From a checkpoint of a small text-conditioned image flow-matching model: widths [64, 64, 128, 256].
Rows from block 3 of the denoiser of a small text-conditioned image flow-matching model, named by matrix and row number. Rows with one number belong to one channel. Each number is 128 + 24 x the weight over its row's rms, rounded and kept within 0 to 255. All counts start at 0. Numbers have three digits each.
After each channel's rows are labels from the 100 images, of 14976 (inputs lightly noised), where the channel reaches its highest value: "responds to" is what is common among them; "lies over" is the class under the peak. Only what is clearly more common there than usual is listed. The data: simulated fluorescence microscopy of cells. In brackets: how many of the 100.
# convs0: first 3x3 conv (model.enc.1.0.convs.0.weight, 64x64x3x3, each kernel summed), inputs 0-63
# convs1: second 3x3 conv (model.enc.1.0.convs.1.weight, 64x64x3x3, transposed, each kernel summed), outputs 0-63

convs0.31:125141120168140129116138127096138147100129119102108067155166144126149168130157109108104131118114137118089147132124121168133171135124096117173116130159166132140133085105089160170116105149148100
convs1.31:123155163125104129127145138107098132144110097129088090135136122144177122144140140100123123146096086107127098084142195176124159098135181120121142126129111170129130107166144116139138128143127106
responds to: dim (98); few cells (96); cells: one or two (96); cyan stain (56)
lies over: nucleus (98)

convs0.10:130164131121150136158140126112149091094150134123153199092132166110137131138152134123128180146124129121162190119090147137137130141109166115103097104126127123148132135078112115136087131157129129
convs1.10:133193113141127132147171146110119124091148155109123133089146139117176121152130149120141116128113144112117171127159156124117120144111138133081169171104096112169157121136156129166127176146140127
responds to: ring around the nucleus (100); green stain (73); few cells (50); cells: one or two (50)
lies over: nucleus (100)

convs0.12:109142091131119087093100153137118082117099073125124167123114117111104101152108128093161166135101104133147158143132129118077124119145150139117118140108113117107109120113121149096108132066091139
convs1.12:148078099132136138114132131120113159132134151128132152113086166140190136129135128143096090169188116133157111157145092143157119105131134109159105103160123175145157131149114146150146152142128133
responds to: dim (92); stain: yellow (43); fragmented nuclei (38); long thin cells (38)
lies over: cytoplasm (92)

convs0.27:126139118093108169140167154127118088086146150105133136147135138131154111126159151119147144162142177146207130124111133157153106136152144133122094132095115166136137129112089109155104104154132118
convs1.27:094156174125124118128102133125088131180131170123103097105094155097070110137129154132124121120108097102116115155133112128117091150114107160155178127148168142112136105109133116157165132134120111
responds to: few cells (99); cells: one or two (99); green stain (47); membrane rim (40)
lies over: cytoplasm (98)

convs0.60:134115128086144109158090109116084097105127131085113137097116116117160110121123083138113117131120113138130112102091094121191105164124080131132115109171108125143153089106133096105119102125117111
convs1.60:082148138148123079143148130151116134141091122114105057142136150117069136138141134182166137154162111145081124109149135126113115092106170117144122137110136115124142146127114158111114140134150116
responds to: few cells (88); cells: one or two (88); membrane rim (73); red stain (49)
lies over: nucleus (86)

convs0.41:081082149129128131153150138119095068103146108082101150110094159157077120106084136126118155120122140130145122091111144098144117120149134114133088136130117092118126116121151108109113145118079125
convs1.41:127186141126153092098102128123131150152138170118104109096096130087088132133147103169149133123173104149101113139113135119170116109116156158118183153169135120144107146153101143126127141144128136
responds to: few cells (100); cells: one or two (100); green stain (43)
lies over: cytoplasm (92)

convs0.0:112107110136082106098084103111156139126121139136080109109132140135129128130132118113094109101109102082094091103134138163142135121086121116124109147073103129150134068118084102134114116116156132
convs1.0:118130178139133121116145098109080102139138173110116137117118127143118103118132192148098096130136110117114149117149175139151112082135176121133162122137134125138162147119121084148181110118134097
responds to: membrane rim (78); cyan stain (53); few cells (52); cells: one or two (52)
lies over: nucleus (89)

convs0.39:103147198136101187159182129125114141125134163088146118157129135139149144114140113151087119148161152106158117130144111123141159110126111131118150108131140120144110115170140097151100101163116104
convs1.39:141165149114146108125096152110121124150124127115089132105116105102080106127125130178119135111112101139073132120105131139139123120123110146119171172171143106086184107092140124106149107142167127
responds to: few cells (99); cells: one or two (99); membrane rim (51)
lies over: nucleus (86)

convs0.4:138162132158116159103172134132154147161192120125131118135140163142129174106141116148135123112151131180143129145130153137131167179131110164154154106160144141127120146158109141174147150153118114
convs1.4:104173144128074131156113133093122166103146155126113097126136148103167136148126100136118122147152155106119154088149105141076106125101132156122109152062129134098120132126138119143087149150148117
responds to: few cells (91); cells: one or two (91); fibres (50); red stain (42)
lies over: cytoplasm (59); nucleus (32)

convs0.36:109146179126155144142178124124125114106148116091148113144149143150144151120143127159129134122149142140156159131095155103133173184188139147123115163146179150124131131123176109126106115132123103
convs1.36:118141109111152109157130172103152117073127097152088088097099153118148145127118160180140135145160141135122175114169130167108114105095118153137111131104103101148098140138125135165141139123118119
responds to: few cells (93); cells: one or two (93); green stain (68); ring around the nucleus (41)
lies over: cytoplasm (68); nucleus (31)

convs0.8:121131133106135185133160101121118124121193155094144125143140108170160129091142110154144123158162163124167137131137105155167101095135105093146106131133123148169153121130125099140122122159099110
convs1.8:092184150127116151135134152152109112103136152127104118098177142088063134136132150126128120124122121105115123059118151105111123150098138118101173123167139104108149120107149122123112100140149105
responds to: few cells (100); cells: one or two (100)
lies over: nucleus (97)

convs0.56:094124166141151109118117133115070119151125109069074089162120102140128129116129130114124109128143102094076106099116153135148154132125104126149150138141137088080124085154126135138119141129099107
convs1.56:104135077127099087169125126115133087110145105139092082112126133098139107153161152157125145144156092171147152148180128142115147131126134116120115134109114116121079152144154144159116156130094112
responds to: dim (100); red stain (66); few cells (54); cells: one or two (54)
lies over: nucleus (78)

convs0.14:085107164128171148140152093101082126094126125094061137124124109129090125136135116122113086111126107109094117110099118113161120103141101133146108121148090088099121120128133089142109117108105111
convs1.14:161160143171085106153098114122155167124145158138121132167147106159141143156126119107129142119126139141109099146114160078156108159145151127127171138132101112137130123118199136152133163143133099
responds to: dim (95); out of focus (68); crowded (63); cells: ten or more (63)
lies over: nucleus (86)

convs0.46:114233105101127144107139150115113101091135112113136116158138181118136158121169143119120133119125129139108125144127138147076127134135133143110119131122145138121117134150100081151097107143113089
convs1.46:157124139130088145143121129101128129146109103090117168126153120110120091130111113093099145099105115138132138193129100123106131165164094159147191145129132142122131109081138175106147120128129153
responds to: ring around the nucleus (73); yellow stain (55)
lies over: nucleus (87)